A small spectrogram enhancement model, trained from scratch.
Data: trained on drum patterns on synthesised drum kits, 149.7 epochs.
Rows from block 4, named by matrix and row number. Rows with one number belong to one channel. Each number is 50 + 10 x the weight over its row's rms, rounded and kept within 0 to 99. All counts start at 0. After the name is the row's rms in percent of the matrix's.
# convs0: first 3x3 conv (model.mid.1.convs.0.weight, 128x128x3x3), inputs 72-77, a 3x3 kernel for each
# convs1: second 3x3 conv (model.mid.1.convs.1.weight, 128x128x3x3, transposed), outputs 72-77, a 3x3 kernel for each
convs0.60 098:62 58 56 44 41 40 61 59 56 50 60 63 55 53 58 38 38 38 63 56 65 48 38 40 65 65 60 47 54 48 56 61 75 61 66 66 41 41 35 34 41 34 42 49 42 50 49 51 47 48 47 45 47 46
convs0.61 089:42 50 54 42 45 44 52 54 53 46 56 63 53 52 59 58 52 65 41 44 35 43 40 37 56 57 54 44 51 40 40 44 36 51 55 44 53 50 60 57 57 62 53 58 57 43 47 53 46 50 53 47 43 41
convs0.62 100:47 47 44 52 52 52 52 50 52 33 40 47 42 45 47 49 44 44 42 41 31 43 41 37 59 62 57 36 39 36 34 34 27 47 48 37 58 60 66 59 60 65 46 53 52 48 47 47 50 52 54 43 40 37
convs0.63 092:49 48 51 43 42 37 54 49 50 51 49 47 65 55 51 71 70 69 52 49 47 39 35 31 48 43 39 39 32 38 33 32 30 46 45 41 41 51 41 48 55 54 54 60 63 35 33 38 34 35 38 48 47 47
convs0.64 105:78 71 68 58 53 48 59 54 52 48 51 44 47 48 44 47 37 34 65 57 61 52 50 48 51 50 51 63 67 57 57 62 50 59 65 62 41 53 58 48 62 64 38 54 49 51 42 41 46 41 42 54 49 49
convs0.65 082:42 48 50 48 54 52 56 54 58 47 49 50 49 50 53 56 56 57 37 46 41 48 51 53 52 53 49 45 47 44 49 51 45 53 57 52 49 46 49 44 39 45 51 40 48 43 52 46 47 54 57 47 47 50
convs0.66 099:48 52 49 52 55 53 48 48 48 40 52 55 38 38 36 50 45 47 45 45 39 45 44 40 54 55 53 33 41 41 28 30 22 41 45 33 54 57 60 59 58 67 54 60 62 50 51 55 53 55 59 38 39 36
convs0.67 102:48 46 49 41 42 43 53 50 52 46 40 35 61 43 39 73 61 55 58 56 48 57 52 46 48 50 44 45 41 52 42 41 39 45 49 43 49 55 53 33 34 27 56 54 57 48 46 49 43 47 50 42 42 42
convs0.68 111:42 41 49 46 45 48 49 55 53 58 57 50 56 54 49 55 54 49 47 40 42 48 45 47 48 56 54 24 24 19 36 32 31 44 45 39 50 55 61 58 63 65 44 48 48 52 44 46 51 47 51 45 51 48
convs0.69 108:56 49 41 56 37 28 66 50 36 35 51 50 53 47 48 53 50 55 42 52 50 49 44 46 49 45 35 44 52 56 51 50 43 52 49 47 35 48 54 41 39 29 49 49 44 44 39 33 50 50 35 52 49 46
convs0.70 095:47 47 48 47 50 50 55 58 58 49 67 72 43 47 48 46 40 41 43 42 33 44 44 37 59 62 55 52 51 57 37 39 36 48 52 42 58 56 63 60 60 66 56 59 59 59 63 63 48 50 52 39 39 37
convs0.71 087:49 48 48 42 44 41 47 49 46 43 44 44 55 40 37 63 54 50 68 70 66 52 50 45 53 51 49 45 36 45 49 42 48 57 55 60 45 50 43 32 36 34 42 41 51 51 51 53 45 51 48 51 57 52
convs0.72 095:59 61 67 40 47 46 52 53 57 50 52 57 49 41 50 52 49 56 64 60 56 40 42 40 49 48 41 39 38 33 40 38 36 44 46 36 33 35 34 50 63 60 37 50 48 50 51 57 41 38 44 45 43 43
convs0.73 081:51 53 57 54 56 58 64 62 61 51 51 54 50 56 54 58 59 60 36 46 43 51 56 57 54 57 51 52 53 50 49 58 49 56 66 54 67 58 65 55 47 55 55 47 51 48 54 53 45 49 54 47 45 47
convs0.74 118:54 53 58 57 56 58 48 52 53 86 65 55 55 48 41 70 59 52 53 54 56 54 55 54 45 46 46 38 37 43 48 43 51 44 46 47 49 49 54 46 55 53 35 36 42 42 46 46 57 50 60 40 40 42
convs0.75 117:64 60 43 66 53 39 70 47 37 39 50 58 36 45 62 48 55 52 57 52 48 59 46 41 67 49 31 36 50 53 37 43 53 45 44 36 42 39 48 51 43 37 60 56 47 45 60 54 44 61 41 45 49 47
convs0.76 095:39 46 47 49 49 51 45 48 49 32 34 34 53 46 43 62 58 52 47 52 43 57 58 52 42 44 43 40 43 37 44 52 40 37 47 31 60 64 70 58 53 58 65 58 59 42 42 48 39 44 42 46 43 47
convs0.77 114:39 41 47 47 46 52 47 52 54 52 51 43 61 50 34 69 63 64 44 41 37 44 42 43 41 51 60 41 38 27 46 36 30 29 34 35 56 57 53 41 29 44 57 59 61 39 36 35 43 40 43 39 44 41
convs0.78 095:59 60 69 44 42 53 55 56 57 43 62 68 54 58 54 56 55 48 64 57 66 51 49 64 57 55 55 51 61 55 44 49 56 48 57 58 52 49 42 54 50 40 45 49 38 50 53 59 48 48 58 52 56 62
convs0.79 084:46 54 57 53 56 59 58 62 58 48 50 52 46 54 53 57 58 55 36 45 40 52 55 55 53 57 54 52 55 52 54 57 51 53 65 55 66 56 67 60 51 58 52 45 47 50 55 57 48 48 54 42 46 44
convs0.80 113:46 45 61 40 53 58 38 49 56 52 44 43 62 52 35 51 57 48 43 39 47 43 43 36 32 43 55 41 35 28 55 47 30 45 44 43 55 51 42 43 40 51 47 42 66 60 35 30 47 42 38 45 51 46
convs0.81 103:35 33 47 39 49 57 27 48 54 47 40 47 60 46 44 55 55 56 38 40 59 51 45 62 45 52 69 55 51 28 56 44 32 48 43 50 46 45 43 26 45 58 39 50 71 52 39 45 49 41 47 48 55 56
convs0.82 095:61 62 60 55 52 50 47 49 47 61 63 58 52 57 61 31 35 33 60 48 59 59 49 52 52 43 34 25 29 27 51 48 52 54 52 61 50 46 52 26 32 32 35 35 35 54 53 58 48 42 45 46 44 41
convs0.83 084:51 55 62 43 45 48 48 53 54 52 56 58 49 48 56 51 50 50 50 46 35 46 45 42 50 50 47 39 41 39 45 44 40 51 49 44 36 32 36 44 48 45 51 60 59 32 40 47 36 38 39 43 43 42
convs0.84 084:48 50 50 48 53 51 55 54 53 53 52 54 52 55 55 54 59 58 40 45 46 51 56 59 51 49 47 47 51 45 46 52 45 47 55 46 59 53 61 55 44 53 49 43 46 47 54 56 44 46 51 43 41 47
convs0.85 099:54 51 44 59 40 33 66 49 37 43 54 55 53 48 55 50 51 59 56 53 58 48 48 52 45 42 35 57 61 60 58 51 46 51 47 40 27 44 49 41 42 33 49 51 39 48 40 39 62 51 46 58 49 49
convs0.86 097:28 32 34 43 46 44 48 49 50 50 53 58 32 39 41 53 51 61 25 26 18 46 47 40 49 54 56 41 40 47 55 58 57 53 56 50 54 54 61 49 51 58 54 54 60 44 47 51 61 60 65 45 45 42
convs0.87 110:68 68 68 55 53 48 49 53 51 63 67 60 61 62 73 37 39 31 73 62 70 50 39 34 53 49 29 39 39 32 46 44 53 43 47 49 30 36 44 39 44 37 56 62 61 78 77 77 46 45 42 50 52 56
convs0.88 099:59 55 52 49 50 46 57 57 61 55 49 55 53 40 47 58 51 51 64 64 65 47 47 43 48 48 48 57 39 53 52 43 48 57 57 59 36 51 45 40 51 50 36 41 42 48 47 44 37 44 40 39 42 38
convs0.89 092:35 41 48 38 40 45 40 46 45 59 68 74 44 53 51 56 58 60 34 35 30 47 45 44 54 56 51 41 43 43 47 53 43 49 56 41 54 52 55 50 50 55 57 63 66 42 48 58 52 53 62 39 38 38
convs0.90 103:41 51 37 57 48 37 64 56 46 40 54 58 48 42 59 57 50 44 39 50 40 49 54 41 64 56 47 45 62 68 56 48 63 44 40 48 46 45 40 46 51 46 51 46 38 36 47 42 54 66 42 33 44 32
convs0.91 088:48 57 58 54 58 57 56 60 57 36 40 33 54 48 46 56 54 49 39 52 43 55 62 56 58 60 53 42 44 39 58 61 54 59 65 58 60 53 60 59 51 62 48 39 44 49 50 50 42 46 48 49 50 46
convs0.92 096:51 51 47 53 55 54 49 49 51 42 53 50 60 62 50 59 56 56 41 42 32 53 51 47 47 45 52 26 33 29 30 32 23 37 39 29 57 55 57 52 52 59 71 69 72 38 38 37 41 44 42 44 42 39
convs0.93 107:38 38 50 34 47 62 30 47 60 49 44 39 64 53 47 57 59 53 43 41 64 44 53 78 43 54 76 56 56 35 52 46 34 47 48 52 46 46 47 25 38 46 45 51 57 50 45 48 46 39 46 52 56 57
convs0.94 081:50 55 57 55 56 57 64 62 62 53 52 55 53 55 57 55 59 59 37 45 43 54 56 57 54 56 51 54 58 52 52 56 49 54 63 52 64 55 66 56 46 53 51 47 47 48 51 52 44 49 50 45 45 47
convs0.95 088:77 72 76 51 47 49 65 63 61 48 62 61 49 51 44 41 37 30 65 58 71 49 42 45 67 65 65 52 62 54 61 69 66 65 71 66 37 42 38 41 47 44 35 44 36 55 56 55 42 35 35 51 48 46
convs0.96 096:42 44 44 40 37 37 52 48 50 51 47 41 57 48 42 68 65 64 54 51 54 44 40 39 44 41 40 45 42 50 41 38 40 47 50 46 45 56 45 39 48 43 55 57 60 39 40 40 38 45 46 40 39 37
convs0.97 101:58 57 58 51 48 45 46 45 45 48 52 66 48 52 67 54 49 59 57 52 53 52 46 41 53 48 38 54 53 50 40 36 35 33 36 29 54 58 66 50 59 58 46 52 49 59 55 64 51 51 51 40 37 38
convs0.98 103:59 58 66 36 42 49 36 42 50 42 52 53 39 53 55 48 47 54 64 63 77 46 49 67 47 43 60 58 65 50 50 55 51 43 50 48 42 38 43 51 39 33 59 60 58 46 62 66 42 54 50 45 51 56
convs0.99 124:55 55 39 66 58 40 66 48 37 54 67 57 37 51 56 52 47 53 50 60 64 61 58 61 56 42 21 50 49 65 46 42 55 50 35 29 39 46 44 55 45 34 51 52 34 39 49 61 55 58 52 59 58 50
convs0.100 124:44 53 65 43 59 63 29 51 59 47 44 47 53 39 35 47 47 42 45 41 46 48 48 31 36 47 59 55 41 34 62 53 34 46 47 47 53 57 45 39 48 55 38 43 63 69 38 42 47 46 42 37 49 42
convs0.101 091:49 50 44 49 53 43 56 52 49 41 41 47 49 41 45 54 50 54 66 65 63 54 51 49 53 51 51 47 36 54 54 40 51 60 57 58 41 52 44 38 46 45 44 47 51 43 45 45 40 49 46 49 56 52
convs0.102 090:69 66 73 49 47 51 47 47 48 51 61 63 50 57 62 57 55 51 71 66 79 56 53 62 61 60 66 51 62 51 58 67 67 55 62 68 35 35 37 42 40 34 47 45 37 55 61 64 45 39 44 46 45 54
convs0.103 090:53 58 63 51 51 55 57 61 62 43 45 46 44 39 43 51 48 51 42 51 44 47 52 52 58 60 53 40 44 41 49 52 45 63 67 57 50 45 55 50 43 57 42 39 45 50 53 53 50 53 50 48 46 49
convs0.104 108:47 47 46 52 48 48 58 60 57 60 60 68 48 55 61 50 55 56 52 49 40 58 49 37 58 64 58 47 47 52 48 43 46 58 59 58 49 53 49 50 49 50 49 50 43 60 58 58 57 59 64 36 34 40
convs0.105 110:39 47 49 47 46 48 54 53 53 56 56 56 59 63 63 77 73 73 42 41 44 47 55 63 55 55 50 34 30 32 45 38 40 45 39 45 41 43 41 44 45 44 45 54 51 22 31 31 50 52 52 41 42 42
convs0.106 094:77 75 84 54 50 49 45 44 42 66 64 57 59 56 57 46 43 44 75 67 83 48 46 49 51 44 46 51 60 54 55 63 58 35 44 42 37 41 46 39 41 38 49 51 49 71 74 76 52 50 54 57 57 59
convs0.107 089:69 68 62 46 42 43 61 60 59 47 60 56 49 50 49 43 38 38 64 62 67 48 45 42 61 64 62 51 60 53 59 68 66 60 66 65 43 49 45 47 53 53 39 50 42 57 55 56 50 45 43 51 47 48
convs0.108 099:50 47 51 43 43 41 65 67 59 52 64 74 51 60 64 39 41 42 58 52 63 44 42 45 62 69 66 46 50 50 58 59 77 57 64 64 52 49 42 56 55 42 43 51 41 49 48 52 56 59 61 42 46 50
convs0.109 105:48 49 59 50 55 57 63 66 66 70 63 68 54 53 55 59 58 65 41 46 39 54 53 53 53 57 57 46 44 40 50 47 44 51 52 53 35 34 31 36 42 43 46 54 54 32 43 46 37 45 50 43 42 49
convs0.110 088:52 56 58 46 49 49 59 60 58 50 55 61 46 48 50 50 47 54 41 41 34 46 46 44 59 55 51 55 56 49 42 46 40 55 61 53 59 56 63 47 46 56 53 55 61 48 51 54 52 52 56 54 50 52
convs0.111 092:68 66 63 53 50 49 50 51 49 62 64 58 52 50 57 34 39 31 67 55 63 59 55 52 52 45 39 25 28 28 51 55 53 48 54 57 35 40 46 30 37 39 34 37 34 59 60 57 47 42 44 48 43 45
convs0.112 102:57 61 68 47 49 53 57 60 59 61 55 59 48 47 49 54 50 56 56 61 60 35 38 39 48 48 43 40 42 45 51 48 49 50 47 44 30 33 29 41 56 51 35 46 45 49 50 58 45 41 45 48 42 42
convs0.113 108:51 47 47 51 49 47 59 62 58 67 64 60 52 53 55 60 58 60 52 48 45 39 39 39 50 55 54 38 37 30 42 39 34 40 42 38 50 58 62 53 54 55 55 61 56 54 46 46 53 51 53 46 49 55
convs0.114 092:50 49 49 38 39 39 50 49 49 44 40 42 63 51 43 61 56 53 62 63 63 45 45 41 48 47 49 45 37 45 40 43 47 58 57 59 36 45 42 36 39 41 49 50 53 47 47 49 39 47 46 52 53 54
convs0.115 087:68 65 70 52 49 49 51 46 48 57 67 68 56 56 59 57 52 48 65 60 69 56 48 51 62 56 57 49 63 56 55 69 69 55 61 64 33 29 31 42 35 32 45 46 32 57 60 62 39 39 42 46 44 50
convs0.116 092:57 64 64 51 51 51 51 53 55 35 43 45 39 40 46 48 43 49 47 51 45 52 52 53 55 59 55 44 47 46 49 53 45 55 61 50 44 48 54 43 42 50 41 41 47 45 48 48 49 48 46 51 46 47
convs0.117 096:40 43 49 41 44 47 51 56 53 52 57 58 48 53 48 58 55 56 32 36 26 40 43 36 62 67 62 35 44 35 46 54 42 54 60 51 59 55 59 58 56 62 54 55 58 53 53 55 50 52 56 38 40 39
convs0.118 099:38 43 42 41 44 44 49 53 51 36 44 54 48 50 52 48 50 56 34 33 22 41 32 22 62 62 57 48 51 42 38 37 27 46 54 36 63 66 74 70 70 83 53 53 52 53 54 57 56 63 65 42 40 41
convs0.119 092:61 64 67 38 34 32 51 52 48 41 49 56 44 43 52 47 47 54 57 58 52 32 29 20 41 44 42 27 26 26 30 32 32 44 46 39 33 35 37 61 68 65 53 58 59 39 38 40 30 28 28 49 46 41
convs0.120 099:49 52 53 50 54 50 58 62 63 74 68 70 52 48 49 49 56 62 40 41 36 55 54 49 53 53 56 39 39 42 51 49 47 53 55 54 37 40 42 39 44 46 44 50 49 39 44 52 50 53 55 46 41 48
convs1.60 069:44 44 45 53 54 52 49 52 51 53 47 44 45 45 42 47 49 41 45 48 46 41 45 43 37 41 42 40 47 42 36 42 37 21 27 21 55 49 52 57 49 51 73 69 67 58 58 52 41 48 39 38 41 29
convs1.61 082:56 49 43 59 52 45 57 54 48 59 54 47 63 60 54 53 51 50 61 51 45 57 49 44 51 47 42 63 53 57 63 54 57 66 57 60 41 50 43 39 47 41 35 42 38 59 53 55 61 56 58 58 55 58
convs1.62 106:51 47 45 55 48 45 55 50 49 59 58 55 62 61 60 42 43 43 59 55 54 60 55 52 53 50 48 69 62 69 67 55 63 47 43 45 42 47 40 47 55 46 53 58 53 71 68 75 61 58 65 41 42 45
convs1.63 092:61 58 57 54 52 52 51 47 44 49 49 50 46 46 49 58 56 61 62 60 58 59 57 56 58 54 53 55 53 53 60 57 59 70 67 70 50 52 50 42 45 42 31 33 31 52 53 55 54 54 63 72 72 80
convs1.64 064:41 49 52 44 53 54 46 55 57 56 54 46 52 56 54 42 48 48 45 55 59 32 43 48 35 45 50 29 37 36 32 38 32 32 35 28 56 49 54 51 46 51 68 59 58 44 47 43 40 47 44 40 46 43
convs1.65 079:43 36 36 46 37 38 50 43 45 53 51 47 55 52 49 58 56 56 48 43 45 52 45 49 56 50 52 61 54 59 57 52 57 61 56 59 39 44 39 43 47 42 40 44 40 56 53 56 57 54 57 60 56 60
convs1.66 104:55 49 45 56 50 47 54 49 49 59 58 53 60 60 57 48 50 51 62 56 53 62 55 51 51 47 46 74 63 68 68 56 59 50 45 46 38 47 40 43 53 46 51 57 52 74 68 71 64 59 61 48 48 49
convs1.67 086:57 57 58 58 58 61 53 51 49 46 47 48 53 51 54 58 55 62 56 53 53 60 54 57 60 55 58 59 55 57 65 56 60 71 62 68 45 47 44 39 45 41 38 42 38 54 51 55 64 59 72 69 67 79
convs1.68 108:55 54 59 49 47 57 51 47 56 65 65 68 57 56 59 44 47 48 52 53 62 56 52 61 55 53 60 64 62 64 69 64 62 51 52 53 44 45 48 42 45 49 56 62 61 74 72 74 62 58 65 49 51 56
convs1.69 130:44 47 51 51 50 49 58 55 53 45 49 58 49 50 54 49 52 52 50 52 55 57 52 52 65 53 51 41 47 47 46 51 51 51 51 44 54 47 48 54 50 48 57 57 54 45 49 45 51 52 47 56 53 44
convs1.70 098:54 48 46 61 53 49 58 54 54 55 53 49 67 65 62 47 47 47 57 51 48 62 52 47 56 53 50 64 55 58 71 57 60 51 46 46 43 51 45 40 50 45 46 52 48 70 64 67 70 62 66 45 43 46
convs1.71 091:47 47 51 50 52 57 48 51 55 55 56 61 56 54 58 48 48 52 56 53 53 60 54 56 60 53 58 56 51 51 66 59 60 68 62 64 48 49 48 35 41 37 37 41 39 57 54 57 59 55 60 66 62 67
convs1.72 096:54 50 50 52 48 43 47 44 40 53 49 46 54 53 53 39 40 37 57 53 50 55 53 49 45 46 43 58 51 53 71 65 69 58 59 60 47 54 49 42 47 43 45 46 43 66 64 69 60 59 62 50 53 51
convs1.73 070:48 41 40 45 37 35 49 41 40 50 47 44 54 50 48 56 53 53 51 44 46 48 41 43 47 41 41 59 52 54 61 54 56 66 59 60 41 46 42 40 45 42 37 44 41 53 48 51 54 50 52 61 55 57
convs1.74 149:56 54 55 53 50 48 52 50 53 57 53 54 61 57 61 47 51 50 56 53 54 64 59 59 55 52 53 66 60 60 72 64 65 72 69 65 39 45 45 35 39 38 39 41 42 70 66 71 66 62 67 57 59 57
convs1.75 112:56 47 51 60 48 39 69 56 43 56 56 61 51 49 52 51 50 51 58 52 48 61 53 43 71 57 45 44 51 45 25 46 58 40 45 49 63 48 43 66 52 38 54 52 47 50 55 61 49 55 61 56 50 47
convs1.76 104:56 51 52 58 52 52 63 56 50 49 49 47 51 49 49 66 60 62 56 52 52 61 54 54 68 60 55 52 49 52 54 47 52 65 56 61 47 49 45 51 56 50 41 47 42 49 46 48 63 58 67 69 65 73
convs1.77 106:50 48 50 54 52 62 57 53 61 68 64 67 52 54 52 51 51 51 48 45 47 59 52 63 59 55 61 65 61 63 60 50 45 47 44 42 39 42 47 46 51 62 53 56 56 71 62 58 59 53 56 56 55 58
convs1.78 075:46 44 40 46 46 37 46 45 38 56 49 39 48 44 30 47 45 31 47 48 48 41 43 42 36 37 34 42 44 37 35 37 32 26 31 28 57 50 53 61 52 57 64 63 70 50 48 36 44 43 25 43 43 20
convs1.79 073:46 39 39 45 37 37 49 41 40 50 46 43 54 50 47 57 53 54 49 43 45 49 43 44 49 41 41 61 54 55 60 54 54 67 59 59 41 46 44 41 46 44 40 47 45 55 49 50 55 49 51 62 56 56
convs1.80 123:50 47 67 45 45 71 56 53 71 50 58 59 60 61 57 58 57 55 48 53 72 49 45 70 60 54 71 55 51 47 65 49 30 59 50 42 43 50 63 37 48 64 47 47 50 63 56 50 58 48 47 57 53 60
convs1.81 096:47 47 52 45 52 62 49 56 63 58 57 53 56 50 36 55 53 44 41 48 55 37 48 64 38 47 62 56 47 41 66 50 36 56 47 43 45 48 58 41 45 57 45 43 50 55 54 46 53 53 48 47 54 56
convs1.82 117:52 49 51 54 52 55 45 49 49 48 47 41 43 45 44 44 43 36 52 53 52 46 47 47 42 44 44 41 47 43 26 32 27 22 29 26 56 51 53 58 53 53 60 56 56 50 53 49 32 36 32 38 39 35
convs1.83 082:63 56 53 60 55 52 54 48 46 54 52 43 51 50 43 59 56 53 56 51 48 58 55 50 48 45 41 62 53 56 62 56 57 60 55 55 37 47 40 37 45 39 35 41 37 55 52 54 53 50 50 58 55 53
convs1.84 091:47 41 39 45 39 38 47 42 41 51 47 43 53 50 47 57 53 53 48 43 44 47 42 44 48 43 43 58 53 54 60 55 56 67 62 62 41 45 43 40 43 41 35 40 38 53 49 50 55 51 52 60 56 57
convs1.85 117:39 46 50 43 49 50 51 55 53 47 50 59 47 50 54 48 51 52 44 49 51 50 49 50 59 52 51 41 46 48 45 50 50 50 51 43 53 46 46 53 49 48 57 57 53 43 49 47 46 50 47 50 51 45
convs1.86 101:59 53 48 60 54 52 51 46 48 60 56 46 59 58 55 52 54 58 50 46 42 60 54 49 45 43 41 73 61 67 54 46 48 55 51 51 33 43 36 51 56 51 53 56 51 65 59 61 55 52 55 44 43 46
convs1.87 116:44 44 46 49 50 52 37 41 40 49 52 54 47 49 50 47 48 42 46 49 47 43 46 43 45 48 47 41 46 41 40 45 40 35 37 33 59 52 56 45 43 42 62 59 60 57 55 56 38 44 41 43 43 38
convs1.88 096:50 49 50 52 51 52 51 49 46 56 54 54 59 55 55 57 53 55 57 57 56 61 60 59 56 51 51 57 53 55 67 60 63 71 65 69 45 47 45 36 42 37 32 35 32 59 58 62 60 59 66 62 60 66
convs1.89 079:57 49 44 57 51 47 56 49 47 60 60 51 49 50 43 54 53 52 55 48 44 55 49 44 49 47 42 69 60 65 60 51 55 59 52 54 33 42 35 42 51 44 44 53 49 64 58 59 53 47 48 51 48 49
convs1.90 114:42 44 42 51 51 46 61 56 51 54 53 52 47 50 53 61 63 62 41 44 42 48 46 41 51 47 44 47 48 45 49 49 41 51 48 32 42 41 46 54 46 47 57 51 48 45 48 40 51 51 42 53 54 41
convs1.91 077:48 39 42 55 46 47 56 47 47 47 45 44 57 54 52 63 59 59 56 49 52 67 58 59 64 54 51 57 52 56 60 51 53 66 56 56 44 49 45 43 50 46 40 47 45 55 51 52 61 53 55 65 57 59
convs1.92 095:55 49 43 65 55 51 61 53 51 57 53 46 55 53 44 47 46 46 58 54 51 64 56 52 54 49 46 72 62 66 63 49 51 52 44 44 36 45 40 45 54 50 46 51 47 65 59 58 58 50 51 52 49 49
convs1.93 110:46 43 44 44 45 49 49 51 57 55 48 38 64 43 19 57 46 32 45 49 53 41 46 56 40 46 58 53 50 49 65 51 42 57 50 50 46 47 52 37 46 56 42 49 59 57 50 37 55 44 33 49 49 47
convs1.94 065:44 38 37 44 35 35 48 39 38 49 46 43 52 47 45 56 52 53 44 39 41 46 40 43 47 40 39 58 52 54 58 53 55 64 58 60 43 47 42 41 46 42 39 45 42 52 48 51 53 49 52 58 54 56
convs1.95 052:44 47 50 48 49 51 47 51 55 54 53 44 46 49 45 47 54 49 47 51 56 37 41 43 34 41 45 35 43 38 32 39 32 21 28 24 58 50 54 60 50 52 77 70 65 62 61 55 48 53 46 45 49 40
convs1.96 097:57 57 57 53 53 54 54 51 49 47 47 49 55 54 58 59 56 61 58 56 56 61 56 58 61 54 57 53 50 51 64 58 63 71 65 69 49 50 48 41 44 41 33 37 35 50 50 54 61 59 71 72 69 79
convs1.97 101:44 42 39 50 46 43 43 41 39 41 36 37 53 50 53 43 44 45 46 44 41 46 45 44 48 49 46 61 58 58 68 63 66 61 60 60 43 44 42 39 41 39 57 55 56 62 57 60 57 55 60 55 57 57
convs1.98 097:45 42 40 43 41 38 48 49 49 51 45 34 53 44 27 54 49 39 49 50 52 44 46 51 42 44 52 42 39 34 43 42 42 47 47 48 59 51 52 55 49 49 54 51 54 44 43 38 46 42 36 51 51 46
convs1.99 167:52 42 36 57 44 27 59 45 29 53 44 42 38 29 28 51 40 39 51 48 37 50 49 33 50 45 32 45 46 44 39 52 68 48 55 60 55 49 40 61 53 37 45 46 46 44 49 53 41 49 48 46 45 37
convs1.100 153:44 44 62 43 46 72 43 45 67 48 53 56 58 63 63 48 57 60 45 50 67 43 47 73 43 47 66 48 49 47 62 52 33 52 50 42 48 53 63 39 48 66 52 49 52 56 52 49 56 53 56 46 51 60
convs1.101 091:49 47 49 53 52 54 51 51 51 58 55 55 55 53 54 52 51 57 56 53 51 59 54 53 56 53 56 54 50 53 63 58 64 64 61 68 48 49 45 40 43 37 39 40 35 57 56 60 57 56 65 64 63 73
convs1.102 065:46 45 43 48 49 46 44 50 47 53 44 35 50 49 38 51 52 41 44 48 48 41 44 43 34 37 38 33 36 30 32 36 32 30 33 31 68 57 61 66 57 59 66 61 62 48 46 39 47 50 39 47 48 39
convs1.103 072:42 33 35 49 40 41 50 43 44 52 53 51 57 57 56 57 56 58 48 40 41 55 49 50 52 46 47 68 59 65 57 49 54 59 52 56 40 47 42 47 54 48 43 48 43 59 56 59 54 49 55 60 56 61
convs1.104 093:56 55 56 56 54 56 52 49 51 49 49 52 43 43 50 49 50 53 52 50 48 52 49 48 46 44 44 63 64 62 61 61 61 42 42 41 37 37 36 42 44 41 59 64 60 69 68 69 59 61 64 44 48 52
convs1.105 117:53 48 47 49 45 46 55 53 54 64 59 56 46 45 41 40 40 38 56 51 51 54 50 50 49 48 46 76 71 73 66 63 67 48 45 47 32 38 38 42 47 44 52 55 52 71 67 66 55 52 57 46 45 47
convs1.106 086:46 47 52 49 48 51 43 47 48 45 46 45 58 55 50 56 57 56 46 49 53 46 46 47 45 46 52 20 30 24 31 34 32 49 49 51 76 61 64 56 53 54 57 53 52 40 43 44 48 49 51 53 53 57
convs1.107 060:42 46 47 47 52 53 48 55 58 57 52 45 46 51 46 43 50 45 44 52 54 35 44 45 33 42 46 35 44 40 33 39 33 21 27 20 54 45 51 55 45 50 74 66 63 55 56 47 43 53 43 37 43 31
convs1.108 076:40 42 40 58 57 51 57 52 48 49 46 44 46 47 43 53 52 45 41 43 40 44 47 46 43 41 42 48 52 44 42 47 43 28 31 24 43 37 43 55 47 49 70 70 68 58 55 46 51 54 46 44 43 28
convs1.109 135:51 47 43 53 50 45 51 47 43 52 49 44 44 43 36 55 51 47 40 36 31 43 42 37 40 40 34 60 54 56 58 53 54 58 55 55 38 44 40 41 46 43 37 41 38 57 55 54 48 47 45 52 49 45
convs1.110 072:48 40 38 51 43 42 49 42 44 54 53 48 56 53 50 55 52 51 51 43 42 51 44 45 44 39 39 63 55 60 55 49 53 60 54 57 42 48 41 43 50 42 32 38 34 57 53 58 55 51 56 54 50 55
convs1.111 081:50 48 51 52 54 57 36 46 49 61 56 51 47 48 47 47 49 45 51 56 54 42 46 44 35 39 40 30 41 41 25 35 31 26 34 30 59 54 56 59 55 56 59 56 55 52 57 57 34 41 39 35 41 40
convs1.112 099:51 46 46 51 49 43 43 43 40 51 48 43 56 56 54 42 41 36 53 52 48 53 53 48 41 45 41 57 49 49 71 63 65 65 65 63 48 57 54 42 47 45 45 46 46 60 56 60 60 58 60 51 53 48
convs1.113 096:53 50 51 53 48 54 57 52 59 65 60 68 51 53 60 50 51 55 47 44 46 56 49 54 57 55 61 59 59 60 55 57 60 45 46 45 45 44 46 53 53 55 56 61 57 71 67 67 57 57 64 59 57 59
convs1.114 086:54 53 56 53 53 59 53 54 57 50 52 54 52 51 55 55 52 58 60 55 55 62 54 57 65 55 59 53 49 50 63 56 59 72 63 65 48 50 48 38 43 40 32 37 35 53 50 54 59 54 62 72 66 74
convs1.115 064:46 47 46 49 51 48 46 51 47 54 50 44 50 48 41 54 55 46 44 48 48 39 41 40 34 38 39 31 37 31 26 33 28 27 30 29 69 56 60 69 58 59 70 63 62 50 50 47 44 50 43 45 49 42
convs1.116 088:44 37 37 49 42 42 53 47 47 55 55 51 53 54 51 54 56 57 59 53 53 58 53 53 53 47 47 68 62 68 57 51 58 55 50 55 36 41 35 44 50 43 45 50 45 61 59 63 54 52 59 54 53 58
convs1.117 084:51 45 41 51 44 41 55 47 48 61 62 58 55 55 53 53 52 49 59 49 47 61 51 47 56 48 47 68 59 59 64 55 55 59 50 51 37 44 40 44 53 48 52 62 58 67 60 60 62 54 55 52 46 46
convs1.118 083:42 39 35 55 50 45 55 51 49 55 55 52 59 60 63 46 47 48 43 39 37 50 47 42 51 49 45 60 53 57 63 57 61 53 47 50 42 47 41 51 57 51 59 66 63 57 53 58 62 60 64 46 46 51
convs1.119 068:60 55 57 58 52 50 47 44 42 51 48 46 51 53 55 51 51 50 65 59 57 63 59 56 52 51 48 61 54 54 67 63 66 60 60 60 46 55 48 38 44 37 36 38 34 58 56 59 54 54 60 61 62 64
convs1.120 115:42 38 33 51 48 44 49 45 40 50 49 42 42 40 35 59 50 48 28 27 22 40 40 37 35 36 30 52 48 53 51 48 51 54 52 51 46 50 44 50 53 48 40 44 41 48 50 53 41 42 43 47 46 41